{
  "encoder_arch": "vit",
  "model": "image VAE",
  "dataset": "pixel-art sprites of 400 made-up characters on tiled backdrops",
  "train_examples": 98750,
  "image_size": 32,
  "crop_scale_min": 1,
  "horizontal_flip": false,
  "translate": 0.06,
  "rotation_deg": 10,
  "color_jitter": 0.1,
  "bottleneck": "kl",
  "downsampling_factor": 4,
  "encoder_norm": "rmsnorm",
  "encoder_norm_position": "pre",
  "encoder_activation": "gelu",
  "encoder_mlp_ratio": 4,
  "encoder_head_dim": 64,
  "encoder_fused_qkv": true,
  "encoder_bias": "none",
  "encoder_qk_norm": false,
  "encoder_layer_scale_init": 0.01,
  "encoder_parallel_block": false,
  "encoder_inner_norm": false,
  "encoder_moe": "top_k",
  "encoder_num_experts": 16,
  "encoder_moe_every": 2,
  "encoder_expert_mlp_ratio": 0.5,
  "encoder_experts_per_token": 2,
  "encoder_shared_expert": false,
  "encoder_patch_size": [4, 4],
  "encoder_conv_stem": false,
  "encoder_layers": 16,
  "encoder_width": 192,
  "encoder_positions": "sincos",
  "loss": "mse",
  "latent_channels": 4,
  "decoder_norm": "layernorm",
  "decoder_activation": "gelu",
  "decoder_widths": [48, 48, 96],
  "decoder_blocks_per_level": 1,
  "decoder_block": "bottleneck",
  "decoder_attention": false,
  "decoder_upsampling": "transposed_conv",
  "kl_weight": 0.1,
  "residual_init": "none",
  "optimizer": "soap",
  "beta2": 0.95,
  "learning_rate": 0.0019,
  "beta1": 0.95,
  "shampoo_beta": 0.95,
  "eps": 1e-08,
  "precondition_frequency": 20,
  "max_precond_dim": 1536,
  "one_sided": true,
  "adamw_lr_other_params": 0.001,
  "max_steps": 6500,
  "batch_size": 128,
  "epochs": 8.4,
  "lr_schedule": "linear",
  "final_lr_fraction": 0.01,
  "warmup_steps": 320,
  "weight_decay": 0.4,
  "adamw_weight_decay_other_params": 0
}
Rows from block 14 of the encoder of a small image VAE, named by matrix and row number. Rows with one number belong to one neuron. Each number is 128 + 24 x the weight over its row's rms, rounded and kept within 0 to 255. All counts start at 0. After the name is the row's rms in percent of the matrix's.
Before each neuron's rows are labels from the 100 images, of 14976, where the neuron reaches its highest value: "responds to" is what is common among them. Only what is clearly more common there than usual is listed. The data: pixel-art sprites of 400 made-up characters on tiled backdrops. In brackets: how many of the 100.
# fc1: MLP up (encoder.blocks.14.mlp.fc1.weight, 768x192), inputs 0-63
# fc2: MLP down (encoder.blocks.14.mlp.fc2.weight, 192x768, transposed), outputs 0-63

responds to: teal (30)
fc1.236 101 [141 131 100 118 123 143 102 116 168 113 122 156 142 148 129 108  80 124 121 130 129 151 137 146 140 132 177 149 147 117 179 136 113  74 192 105 113 111 146 122 121 109 150 154 132 130 137 128 127 107 130 168 116 106 112  99 171 122 155 140 141 155 115 140]
fc2.236 060 [139 122 145 132 118 131 151 117 113 179 119 122 134 129 162 113 113 136 200 125 125 125 132  85 121 132 141 107 130 133 138 146 126 138 122 122 137 123 132 130 122 130 122  76  85 126 116 102 129 138 144 118 138 138 140 128 130 138 141 118 131 111 125 137]

responds to: yellow (29)
fc1.439 129 [124 149 121 130 114 143 139 139 152 107 128 136 145 146 113 100  67 125 146 132 126 160 157 138 167 132 149 123 115 105 165 156 131  83 192 148 121 146 164 105 122 127 123 172 162 153 110 149 137 134 138 153 125 109 118  73 161 150 156 144 118 149 122 122]
fc2.439 090 [130 123 126 139 130 128 125 157 131 113 135 111 118 169 153 108 133 121 191 128 171 137 130 102 121 125 123 111 122 132 143 113 122 156 121 116 124 152 131 142 119 141 147 133 148 150 147 100 152 181  99 133 126 122 167 145 117 178 110 122 138 147  84 133]

responds to: black (26)
fc1.641 106 [ 95 151 130 139 142 129 140 168 143 123 131 118 139 143 109 112 141 223 110  83 161 130 128 149 112 128  56 105  83 143 126 132 148 143  78 133 138 143 168  73 138 115 110 114 144  99  16 101 103 188 112 132 130 149 134 145 142 156 142 122 117  89 124 112]
fc2.641 118 [148 118 107 141 129 132 126 122 119 132 124 137  88 110  96 148  90 119 150 154 145 118 134  95 140 126 198 105 143 131 144  84 158 122 119 108 132 122  89 158 145 152 134 199  66 128 186 108  92 112 149 128 150 127 143 101 134 117 103 132 125 175 147 135]

responds to: green (67)
fc1.109 085 [119 150 101 105 156 146  92 161 135 126  73 153 142  91 121 116  98 116 131 114 133 191 123 137 123 138 115 150 114  94 158 123 133  63 167 116 118 113 114  83 143  98 118 129 162 130 129 123 104 135 116 145 106 131 116 106 141 132 164 140 141 157 177 122]
fc2.109 068 [127 124 123 131 132 124  91 143 135 129 133 138 154 125 137 113  88 152 134 139 113 176 127 125 103 134 127 128 130 125 123 144 139 150 140 122 118 112 150 100 130 165 118 137 120  99 118 169 143 147 150 130 125 135 122 150 122 129 137 135 123 105 120 132]

responds to: black (28)
fc1.196 110 [115 134 102 127 106 123 119 139 128 123 130 152 129 127  83 129  74 120 141 103 132 153 148 141 151 123 165 130 139 116 157 144 114  78 203 107 135 108 137  97 107 118 155 165 150 140 146 149 132 118 129 135 129 103 155 110 157 138 152 153 132 134 144 144]
fc2.196 077 [114 124 114 107 132 129 161 128 119 136 128 129 115 140  99 144 129 120 157 103 163  99 130 126 129 127 164 111 131 121  93 141 124 124 141 181 133 118 154  92 122 135 123 155 100 142 159 159 141  80 148 125 139 127 139 152 104 149 133 134 134  94 187 136]

responds to: pink (37); white (29)
fc1.541 121 [168 120 106 115  97 103 176 112 140 100 130 129 154 134 119 137 155  93 152 158 109  96 141 130 154 134 145  97 145 131 116 112 100 122 153 100 138  70 118 120 132 151 116 134  90 147  81 165 135  76 127 132 153 112 166 100 133 119 104 135 146 142 107 153]
fc2.541 130 [ 75 144 173 142 130 121 112 136 123 141 127 125 116 145 148 111 103 141 144 130 124 134 107 170 135 128 108 119 114 125 116 119 179  98 118 119 121 163 141 132 142 117 155  96 187 129 164 102 131 163  98 128 106 132  80 163 157 134 120 134 118  79 162 124]

responds to: yellow (41)
fc1.342 073 [154 114 133 132 128 142 137 114 107 113  91 154 134 110  96 133  70  59 175 108 130 167 163 112 126 137 113 124 115  85 155 112 162  96 123 139 107 116 116  74 131 126 159 160 157 132 113 166 144 113 133 137 108 141 124 128 154 141 135 163 134 166 132 140]
fc2.342 058 [156 142 192 135 118 122 122 120 150 106 128 139 126 110 125 114 135 127 137  96 156 162 127 175 111 127 113 111 153 129 134 147 150 139 121 153 123 121 158 127 148  85 134 123  92 124 107 162 119 156  82 129 100 117  63 102 136 104 122 123  85  79 102 128]

responds to: blue (27)
fc1.328 115 [130 173  89 156 121 123 102 141 113 126 141 147 148 152 129 116  98  54 117  91 150 132 117 140 117 129 149 136 142 104 134 118 135 144 170 151 128 124 103 138  82 132  95 138 135  93 152 150 151 126  96 123 140 123 112  97 153 142 141 137 113 171 141 139]
fc2.328 115 [111 112  63 119 115 128 123  98 124 152 132 122 123 164 137 154 100 120 161 141 138 147 125  86 123 131 116 134 126 124 128 169 129 133 122 119 133 141 116 142 116 116 143  98 144 121 121 110 108 115 168 139 154 131 149 168 116 179 127 180 135 139 143 125]

responds to: teal (30)
fc1.362 089 [110 152 111 137 146 135  93 172 153 109 162 130 123  98 141  93 143 195 131  83 136 155 136 141 110 106 115 113  94 118 143 117 109 125 104  89 132 130 124  84 133 125 113  93 169 112 168  84  81 172 141 127 126 127  94 136 155 123 162 141 143 118 150 112]
fc2.362 111 [122 134 109 186 149 127 103 119 126 116 132 114  72 113 117 131 149 105 162 124 135 163 134  89 137 131 164 151 138 145 148 130 169 131 130 106 115 110 134 155 121 161 129 140 132 143  99 161 110 152 104 127 139 132 113 151 121 111 120 119 126 129 118 130]

responds to: teal (36); white (26)
fc1.548 100 [119 175 103 137 137 144 133 160 131 132 109 113 160 115 135 113 150 192 151 114 152 140 121 140 113 137 116 163 119 137 112 135 106  90 125 149 149 138 124 104 108 102 121 119 126 109   0 130  93 168  84 122 131 154 131 133 139 161 168 101 130 139 124  99]
fc2.548 080 [ 68  76 166 154 122 127 100  91 122 146 133 109  46  89 147 170 109 144 102 164 136 171 118 125 132 130 161 146 100 125 111 113 160 111 133 122 126 153 137 147  75 142 114 159 188 110 173 102  62 124 137 125 158 135 112 141 139 122 112  90 132 101 110 132]

responds to: white (37)
fc1.255 131 [158 133 113  95  93 121 137 124 129  80 108 118 118 130 137 145 151 108 171 134 111 127 149 102 136 130 109  94 126 104 147 110  95 141 106  92 128  93 131 102 128 140 111 103  88 125  26 168 123  72 120 115 156 134 159 105 137 136 134 137 141 145 134 149]
fc2.255 196 [ 96 147 122 169 137 128  98 151 140 125 125 128 112 155 127 103 105 123 160 138 154 163 117 162 139 123 134 118 133 118 136 116 176 154 130  87 132 174 130 145 161 166 157 158 156 120 234  90 118 156 117 127  87 131  68 167 165 107 111 106 109  91 125 133]

responds to: blue (43)
fc1.200 080 [154 104  97  99 115 131 125 102 176 141 121 144 144 116 152 156 113 187  84 154 108 145 154 143 112 134 181 146 149 116 149 153  81  83 176 125 105 150 155 161 119 108 154 164 115 138 169 110 121  88 147 160  94 126 148 111 123 129 154 131 161 144 127 148]
fc2.200 051 [117 106 181 132 136 123 110 123 113 117 132 128  91 155  98 114 131 155 109 144 136 146 133 116 128 128 115 143  96 117 123 122 120 124 130 159 115 148 124 128 126 138 117 117  87 129 147 144 116 130 147 113 123 120 125  81 136  91 133 118 115 114 157 139]

responds to: white (25)
fc1.25 086 [149 115 120 129 152 153 102 141 168 130 131 144 117 119  72 100 141 122  92 123 112 171 142 104 110 136 124 111 112 111 165 123 108 118  83  97 115 166 136 149  76 134 116 111 146  80 251  77 122  92 154 120 111 127 155 133 114 114 165  96 138  92 140 120]
fc2.25 069 [107 107 159  85 119 128 111 115 126 168 130 128 120 161 153 127 110 130 143 109 134 179 139 141 152 122 147 115 165 123 142 134 158 121 137 121 107 124 113  99 120 136 149 150 101 136 102 126 141 152 124 128 126 124 118 112 138 101 113 162 127  98 107 122]

responds to: red (48)
fc1.87 115 [140 128  69 155 135 123 132 152 129 145 108 152 139 151 101 106  79  97 122 128 181 138 145 138 126 136 141 119 151 112 141 140 166 121 177 160 146 150 137 133 116 131 148 111 111 124  77 147 133 121 115 143 144 131 140  91 147 146 119 138 101 139 127  96]
fc2.87 105 [122 113  79 128 136 133  94 115 106 157 136 114 103  90 120 136  81 130 145 170 122 113 122 139 122 131 153 118 163 132  97 158 166 126 128  91 132 135 120 147 117 127 163 106 132 142 152 122 137 142 155 133 130 123 154 108 149 166 130 145 138 126 114 149]

responds to: pink (37); orange (31)
fc1.653 085 [152  99 115 119 100 104 152  95 137 122 149 128 129 151 147 145 159 117  95 148  91 116 154  94 138 149 135 152 129 143 152 132  97 114 142 124 117 166 133 178 142 147 152 126  99 136 191  94 139  82 173 116 105 121 162 120 109 118  92 120 148 126 121 157]
fc2.653 074 [137 152 168 174 147 123 153 138 143 150 122 149 169 208 138 132 102 116 148 124 186 181 118 117 140 127 137 127 122 130 125 122 168 143 142 124 121 133 129 104 131 130 146 100 114 152  99 151 135 145 110 138 131 126 112 156 142 133 137 118 139  79  90 117]

responds to: teal (28)
fc1.27 134 [146 117 126 162 119 132 174 139 100 138 129 134 149 135 100 124 100 114 147 133 146 149 119 137 156 142  92 109 161 146 109 132 153  94  81 121 108 180 107 139  95 150 156 113 129 154 158 105 143  98 139 107 154 123 111 141  91 146 122 115 114 120 122 123]
fc2.27 100 [122  98 138 120 139 129 143 123 116 108 122 131 142 109 145 134 104 130 100 172  65 125 125 109 151 130 142 109 143 124  91  94 137 123 128 150 125 119 139 117 158 122 136 135  88 168 111 130 161 142 135 137 140 124 145 104 137 142 114 152 131 122 126 130]

responds to: yellow (31)
fc1.329 137 [113 133 113 143 121 133 148 138 104 118 119 134 124 107 129 101 120  18 133 120 139 161 151 136 124 135  96 109 132 131 133 105 161 111  24 130 106 162 112 111 125 117 130 102 155 154  98 109 135 112 161  99 152 129 108 140 145 127 137 122 128 160 113 145]
fc2.329 168 [142 137 133 139 128 129 166 126 132 135 132 135  92 170 123 182  97 150 123 162 109 151 117 122 123 127 144 146 124 133  99 109 119 104 145 126 121 119 131 109 131 131 134 169  78 110 118 141 128 154  75 128 112 129 132  89 127 136 125 109 137 118 161 117]

responds to: blue (31)
fc1.227 080 [143  89 137 102 106 132 176  93 158 149 150 157 139 154 135 164 116 107  95 162 134 118 145 101 124 141 147 129 167 114 134 142 115 110 145 130 140 127 144 175 142 133 162 146  86 110 130 118 154  80 136 130 125 149 151 126 133 130 110 121 162 131  87 155]
fc2.227 079 [100 161  90 100 129 116 113 128 123 138 124 119 161 199 105  84 150 139 110 100 152 132 126 171 130 127 123 129 147 138 131 141 149 137 137 114 137 156 153 192 129  99 165 144 140 136 136 125  64 140 141 131 146 125 125 116 141  98 108 107 106 115 135 103]

responds to: red (43)
fc1.65 105 [121 137  91 118  85 138 103 118 142 153 106 154 151 147 124 125 122 168  86 109 128 144 137 186 104 116 172 153 140 113 155 150 114  92 196 124 155 164 134 148  87 101 127 150 152 128 142 116 102 106 139 166 115 119 142  79 138 145 167 141 131 155 139  99]
fc2.65 079 [104 112 152  92 112 125 109 100 118 146 126 131 104 163 144 183 125 137 101 162 101 108 119 123 112 129 178 169 143 125 117  84 117 128 138 126 140 130 125 154 124 129 129 139 157 162 183 130  97 119 187 128 125 129 138  93 134 147 158 182 139 130 135 133]

responds to: pink (31); black (27)
fc1.184 097 [185 103 108 133 103 110 175 114 132 114 156 109 141 147 148 160 139 120 114 171 113  81 143 119 136 143 153 154 128 122 119 149 108 136 135 113 138 121 126 157 155 142 150 130  46 125 106 118 145  85 128 110 142 124 156 122  89 126  99 122 145 124 116 162]
fc2.184 096 [ 85 142 155 155 129 128 112 125 123 151 132 131 148 168 133 144 138 108 144 109 139 140 124 140 119 131 123 138 122 131 133 137 194 108 131  98 124 152 142 135 121 110 108 111 194 142 150 109 126 181 132 125 142 123 103 185 143 141 144 138 133 108 114 125]

responds to: green (33); teal (32)
fc1.518 082 [163 101 117 138  89 139 164 100 138 156 152 149 153 172 133 157 122 144  76 162 111 120 136  99 142 113 175 147 157 123 135 173  92 121 128 127 114 140 152 176 117 137 164 152  75 132 160  80 151  61 131 151 126  99 144 112 125 110 121 122 151 128  93 153]
fc2.518 085 [123 122 126 126 128 126 151 157 120 128 125 135 156 190 155 125 150 115 121 150 139  51 134 107 142 127 128 142 116 132 143 102  82 135 120 145 131 129 122 133 125 143 113 101  49 129 122  95 103 139 146 135 120 135 131 139  97 136 141 157 128 121 159 117]

responds to: green (36)
fc1.169 076 [124 136 129 137 140 143 117 143 110 138  91 152 126  95 101 126  84 106 155 100 121 169 139 115 136 124 109 127 124 104 159 146 161  50 137 114 114  86 128 102 136 118 131 154 170 161 139 152 115 122 134 127 128 130 121 107 160 131 147 133 127 168 160 134]
fc2.169 060 [ 88 134 159 128 117 117  87 110 133 110 136 108 126 135 144  95 137 126  83 107 137 133 120 140 130 129 111 126 128 131 128 151 144 132 119 156 129 124 130 132 120 169 135 144 152 112 146 119 114 149 147 124 117 122  74 151 134  80 111 139 125  90 132 130]

responds to: yellow (31); white (25)
fc1.650 139 [122 158 112 133 111 152 117 151 128 133 108 138 113 151 133 105 111 121 155 121 113 144 133 134 155 128 101 108 116 110 139  88 180  97  48 108 122 139 129 103 142 109 149 162 160 119 146  73 140 114 155 117 123 147  95 178 145 130 165 110 136 118 125 122]
fc2.650 164 [148 117 124 150 134 129 162 108 134 147 130 133 149 177 127 172 145 134 148 144 111 126 128  85 119 126 140 139 158 133 111  84 114 163 136  84 112 138 153 137  95 137 126 108  80 153  90 163  91 106  92 130 155 127 160  95 144 124 115 156 132 143 128 102]

responds to: black (38)
fc1.273 084 [175 101 123 104 126 125 131  88 167 174 138 148 142 146 132 133 117 139 101 151 134 140 139 132 110 146 188 136 160 103 136 130 106  85 156 111 122 111 155 136 122 109 164 148  82 118 134 122 139  84 146 161 118 128 141 132 119 126 144 141 157 136 120 163]
fc2.273 063 [121 150 144 126 139 132 119 118 128 134 134 127 147 140 105  93 153 143 137 105 175 121 128 161 119 135 142 114 139 138 102 163 137 145 137 125 143 134 140 125 112 150 127 132  94 114 143 150 101 147 130 126 133 128 119 108 143  69 112 116 108  99 120 136]

responds to: yellow (29)
fc1.246 076 [103 142 125 134 147 145  97 148 135 116  84 150 142 115 108  98  88 118 149  98 102 182 151 136 105 123 115 141 121  65 140 125 148  86 134 142 120 134 102  84 142 125 115 136 194 122 138 120 103 133 150 138 113 126  96  96 178 130 178 163 135 161 145  95]
fc2.246 060 [ 87 114 194 125 116 128 102 131 123 129 140 130 118 140 150 146 138 114 122 154 114 149 113 175 132 132 124 154 106 128 125 119 144 102 131 112 120 106 117 120 162 171 131 127 158 128 128 109 102 181 102 121 103 126  99 103 150 106 116 137 112  95 123 102]

responds to: green (25)
fc1.497 088 [152  90 112 121 107 107 173 114 153 131 152 147 160 131 105 124 134  74  84 168 110 105 123 102 144 150 144 147 149 138 102 160 129 153  91 143 131 175 147 170 138 153 146 137  90 134 169  89 140  91 149 110 145 121 166 131  96 101 104 117 155 143 111 147]
fc2.497 085 [112 149 125 157 123 132 146 125 142 159 124 138 102 181 132 163  90 133 134 171 154 175 135 134 125 129 114 179 125 125 150 131 147  77 129 138 117 130 134 107 134 142 140 146 149 112 101 150 121 165  97 133 138 123 113 150 119 154 138 157 149  99 170 124]

responds to: black (29)
fc1.98 085 [173  93 113 136 111 133 184  94 142 154 144 144 151 139 124 168 131  81  85 147 139 101 115 107 130 140 151 137 176 136 111 148 134 145 108 146 125 154 148 174 131 148 154 149  72 144 106 146 157  72 122 122 117 125 148 114  91 111 109 114 143 145  89 150]
fc2.98 096 [ 97  94  76 113 120 130 174  93 127 143 124 143  90 112 109 133 122 110 125 154 101 123 124 148 112 129 135 151 143 121  75 152 121  94 143 126 142 139 140 155 113 129 135 150  72 138 145 142  92 109 178 126 163 127 180 158 106 141 134 143 152 140 169 136]

responds to: pink (36)
fc1.131 084 [107 163 113 128 114 131  90 147 134 166 104 134 142 121 115 112  66  96 146 120 144 159 123 149 118 128 160 131 159 104 132 140 153  91 186 169 136 135 150 103 121 113 104 154 142 113 115 159 145 139 106 152  97 133 109  97 174 179 179 140 130 142 144 104]
fc2.131 058 [147 142 123 114 135 135 138 131 115 109 131 130 140  77 115 122 129 141 132 158  73 127 128 110 133 122 142 145 133 128  64 146 133 125 125 118 124 120 118 131 125 145 126 130 164 148 159 137 151 153 118 124 123 138 110 134 115 128 121 122 121  95 113 124]

responds to: upper right (55)
fc1.455 086 [182 100 116 127 100 122 131  96 148 134 124 149 151 157 109 116  61 126 141 143 140 155 167 144 129 144 188 135 158 111 162 153 113  95 169 157 121 134 166 133 138 108 169 164 122 133 127 167 146  96 142 169 100 118 133 102 146 137 129 150 129 149  99 149]
fc2.455 058 [166 125 201 103 123 130 135 158 129 123 130 126 142 125  83 132 125 135 157 148 144 115 125 127 119 131 160  86 137 132 106 128 141 137 143 136 141 113 140 108 134 108 145 126  72 120 124 126 133 132 132 126 113 123 154 118 162 143 157 115 126  96 116 144]

responds to: green (51)
fc1.82 091 [154 102 115 120 109 128 181  95 152 174 152 138 155 156 112 133 115 101  87 149 144  86 111 126 141 154 159 118 175 137 103 152 122 135 144 163 139 136 151 164 115 135 159 147  59 143 119 110 165  82 122 143 122 115 143 139  97 113 126 110 146 131  98 137]
fc2.82 086 [143 135  61 154 144 132 179 127 129 136 131 127 148  81  97  86 144 123 150 162 140  84 131 145 109 127  84 130 161 127 107 153 129 123 125 131 134 170 133 156 133 124 126  92  49 143 126 144 130 121 155 122 149 132 109 129 127 123 136 151 134 165 141 115]

responds to: teal (31)
fc1.218 102 [124 120 112 129 121  97 149  92 124 135 111 142 143  93  93 112 159  39 118 124 117 152 123  96 120 127 116 151 129 132 139 111 147 128  60 146  95 185 130 130 106 146 102  75 131 134 139 130 135 110 146 104 136 118 163 115 124 102  95 144 122 147 139 154]
fc2.218 093 [111 137 167 119 114 136 120 136 144 166 123 141 121 193 105 183  89  97 104 158 129 174 138 145 148 124 148 142 143 124 155 138 136  97 120 111 125 124 133 119 130 156 140 184 164 116 166  99 121 177  83 130 114 126 126 157 152 142 110 109 125  77 141 138]

responds to: blue (28)
fc1.758 098 [124 134 143 137 135 166  94 131 141 114 139 130  46  85 130 121 148 169 156  96 140 166 129 139 109 108  88 127  81 108 155 125 120 167  70  70 117 105 140  98 135 117  99 126 175 124 195 114 140 135 144  92 145 147 119 134 141 109 132 168  98 133 168 137]
fc2.758 125 [153 133 103 140 130 124 147 138 130 141 131 147 157 153 130 112 117 118 163 134 129 117 120 131 113 127 140  99 149 119 114 112 145 182 125 106 129 141 117 177 114 153 165 125  48 139 128 124  80 106 141 123 114 135 109  95 139  92 136 125 105 140  90 124]

responds to: white (32)
fc1.359 091 [103 178 113 151 168 135 113 190 134  87 128 115 116  72 129  99 122 181 159  94 124 133 135 122 121 117 101 140 102 145 142 145  99 119 161 101 151  96  93  97 151 111 120 124 183 140 103 106  84 172 121 134 138 108 110 111 136 102 138 144  97 165 146 116]
fc2.359 114 [ 78 117 159 118 119 125  93 119  97 129 132 119 137 147 109 105 132 107 115 143 137 141 120  95 155 130 155 108 128 129 152 123 141 171 127 104 121 140 114 116 113 163 147 131 139 175 155  94  84 125 151 131 145 131 106 191 140 135 106 101 123 131 110 136]

responds to: yellow (31); blue (27)
fc1.428 082 [150 148 101 137 136 159 100 159 133 121 100 166 144 130 106 104  68 114 153 114 139 158 146 132 147 140 131 121 124 111 166 141 139  65 143 107 127 139 128  73 134 121 105 140 179 128 130 140 148 149 125 127 127 127 125  96 161 152 171 155 125 156 135 108]
fc2.428 058 [116 104 133 178 138 123  94 143 125 116 142 117 113 117 147 131 106 106 169 140 103 135 112 130 143 134 147 106 124 138 125 151 147 130 125 136 128 142 122 114 129 120 135 117 138 141 128 131 208 169 128 137 151 132 165 152 136 167 128 166 133 101  88 137]

responds to: upper right (52); green (32)
fc1.731 081 [122 124 136 134 162 118 130 136  93  97  85 134  90  93 121 143 104  68 162 124 113 187 136  99 114 144  79 136 118  91 162 101 149  75  99 124 101  58  85  64 120 115 140 102 161 133 107 173 122 137 117  99 118 161 125 137 158 125 134 148 130 162 155 126]
fc2.731 070 [152 141 135 121 140 129 108 156 112 128 125 129 142 159 123 100 127 134  79 151  93 182 127 167 129 131 129 107 135 121 133  95 138 141 130 118 134 110 134 109 124 113 153 150 122 116 143 175 125 142 134 134 100 128  74 134 137  92 133 116 132  54 141 123]

responds to: green (51); teal (47)
fc1.762 105 [133 146 115 121 168 131  95 141 140 109 154 146 114  85 140 130 132 134 132 106 118 179 136 141 145 110 144 150 119  99 148 147  98  87 165 102 104 140 112 105 123 111 118  95 161 133 185 121 103 145 148 136  85 114  92 114 116 140 161 132 136 166 163 131]
fc2.762 082 [123 108 132 154 142 131 104 126 149 152 136 127 125  71  77 127 138 135 186  99  96 185 136 118 118 135 188 129 122 135  99 130 123 127 147 145 129  97 131 144 155 108 108 154  68 125 120 155 159 117 121 131 116 121 140 163 108 106 164 115 125  98 111 122]

responds to: teal (27)
fc1.588 116 [147 141 124 106 118 154 109 117 159 108 106 142 161 155 126 117  77 122 143 134 132 151 131 149 140 131 165 154 138 125 184 153 138  70 202 114 117 125 152  97 107  99 118 168 144 142 122 160 142 107 137 148 110 118  99 105 163 140 169 150 144 158 124 130]
fc2.588 066 [137 106 140 146 120 137 120 116 137 132 137 139 139 172 152 127 119 139 196 130 141 130 119 112 130 130 106 123 129 127 141 107 141 160 113 118 117 117 134 111 121 149 125 130 135 148 130 108 115 159 117 131 120 127 149 138 122 150 170 119 132 118 114 117]

responds to: yellow (49); white (30)
fc1.73 085 [ 79 181 110 149 129 122  89 173 118 129 106 148 126  80  98 102 117 145 151 104 142 157 142 147 106 122  99 123  97  87 106 130 167 111 144 121 116 119 125 106 140 122 114 120 190 129 152 121  88 184 138 134 120 121 113  96 169 142 155 119 124 150 155 112]
fc2.73 067 [133 113 174 168 148 134 122  90 137 142 134 129  86 118 147 149 114 124 104 133 126 123 130 163 128 122 115 155 105 127 125 111 187 146 126 139 116 141 113 169 131 150 156 141 179 143 144 136 127 150 120 138 105 129  79 113 152 109 143 135 134 115 119 122]

responds to: upper right (52); orange (30)
fc1.41 113 [133  87 113 143 173 138 147 141 116  99 124 143 144 102 118 112 123  72 153 145 106 169 148  93 139 135 107 117 125  95 173 118 150 123  72 114  91 161 108 128  89 139 153 108 153 137 155  94 165 101 161 112 153 133 153 143 169 125 139 149 131 151 136 124]
fc2.41 105 [172 164 134 127 120 123 120 172 132 130 126 123 105 188 184 172  99 110 176 122 134 146 126 155 129 129  88 127 130 123 138 134 141  77 138 141 120  98 155 127 119 125 119 141  95  82 102 151  97 146  88 124 103 121  86  70 164 100 114 152 101 100 135 113]

responds to: upper right (61); black (30)
fc1.725 096 [178 122 127 133 107 164 115  88 166 135 143 157 143 151 140 151 104 139 117 140 119 152 120 140 111 125 183 142 166 138 158 144 101 115 174 161 105 128 165 177 111 101 133 128  90 137 120 128 161 103 127 181 100 122 125 105 132 122 139 161 148 147  98 148]
fc2.725 072 [176 136 135 116 125 135 123 117 144 133 123 130 146 124 135 136 104 109 209 147 144 137 131 122 138 133 132 113 130 130 128 153 117 137 120  85 142 137 120 169 146 147 115 121  83 137 141  79  99 201 143 133 103 125 111 144 110 136 121 134 120 135 115 143]

responds to: blue (53)
fc1.81 100 [141 125 118 117 127 156 131 124 149 102  98 163 141 135 118 113  85 108 150 144 131 176 138 138 133 124 152 139 133 109 190 138 133  66 187 101 118 130 146  86 104  97 115 141 142 141 122 141 146 127 132 153 116 133 107  94 154 140 156 148 150 161 128 118]
fc2.81 059 [144  99 119 163 133 130 113 137 109 129 127 146 115 168 162 147 103 125 178 113 142 130 118 127 149 122 111 109  86 126 151 144 126 129 128 141 130 124 141  99 130 162 141 129 115 133 133 120 154 164 139 132 106 131 111 154 140 139 152 112 121 113 133 113]

responds to: pink (37); white (30)
fc1.318 072 [104 146 124 124 115 143 115 145 118 149  79 170 163 124 104  99  63  67 165 128 162 180 155 157 100 143 123 136 152 111 150 134 178  80 157 170 119 122 132 106 139  92 132 145 160 125 106 160 132 139 101 134 110 146 106 119 173 145 154 165 145 155 134 116]
fc2.318 056 [110 174 173  96 111 122 105 134 136 120 115 107 126 105 153 131 123 148 117 124  98 153 138 182 132 126 120 143 153 135 110 133 160 129 122 122 133 113 146 131 135 149 153 135 165 110 121 139 147 165  91 125 113 133  84 109 150  99  90 145 117  70 153 114]

responds to: green (43)
fc1.286 105 [138 113 112 130 113 147 174 119 130 118 150 120 138 177 143 135  93 141 131 165 107 112 174  82 139 157 121 143 148 106 180 139 117  68 111 121 106 114 130 127 123 150 153 151  84 125 163  97 174  79 137 134 118 145 124 114 169 128 141 120 131 120  93 152]
fc2.286 096 [144 126 112 152 148 124 146 134 135 108 133 140 159 194 156  73 137 126 159 110 161 113 128 116 172 132  87  95 133 140 148 113 124 135 134 126 111 132 112 149 137 139 120  74 117 129 105  93 131 126 110 142 125 132 118 139 118 151 170 120 113 128 107 112]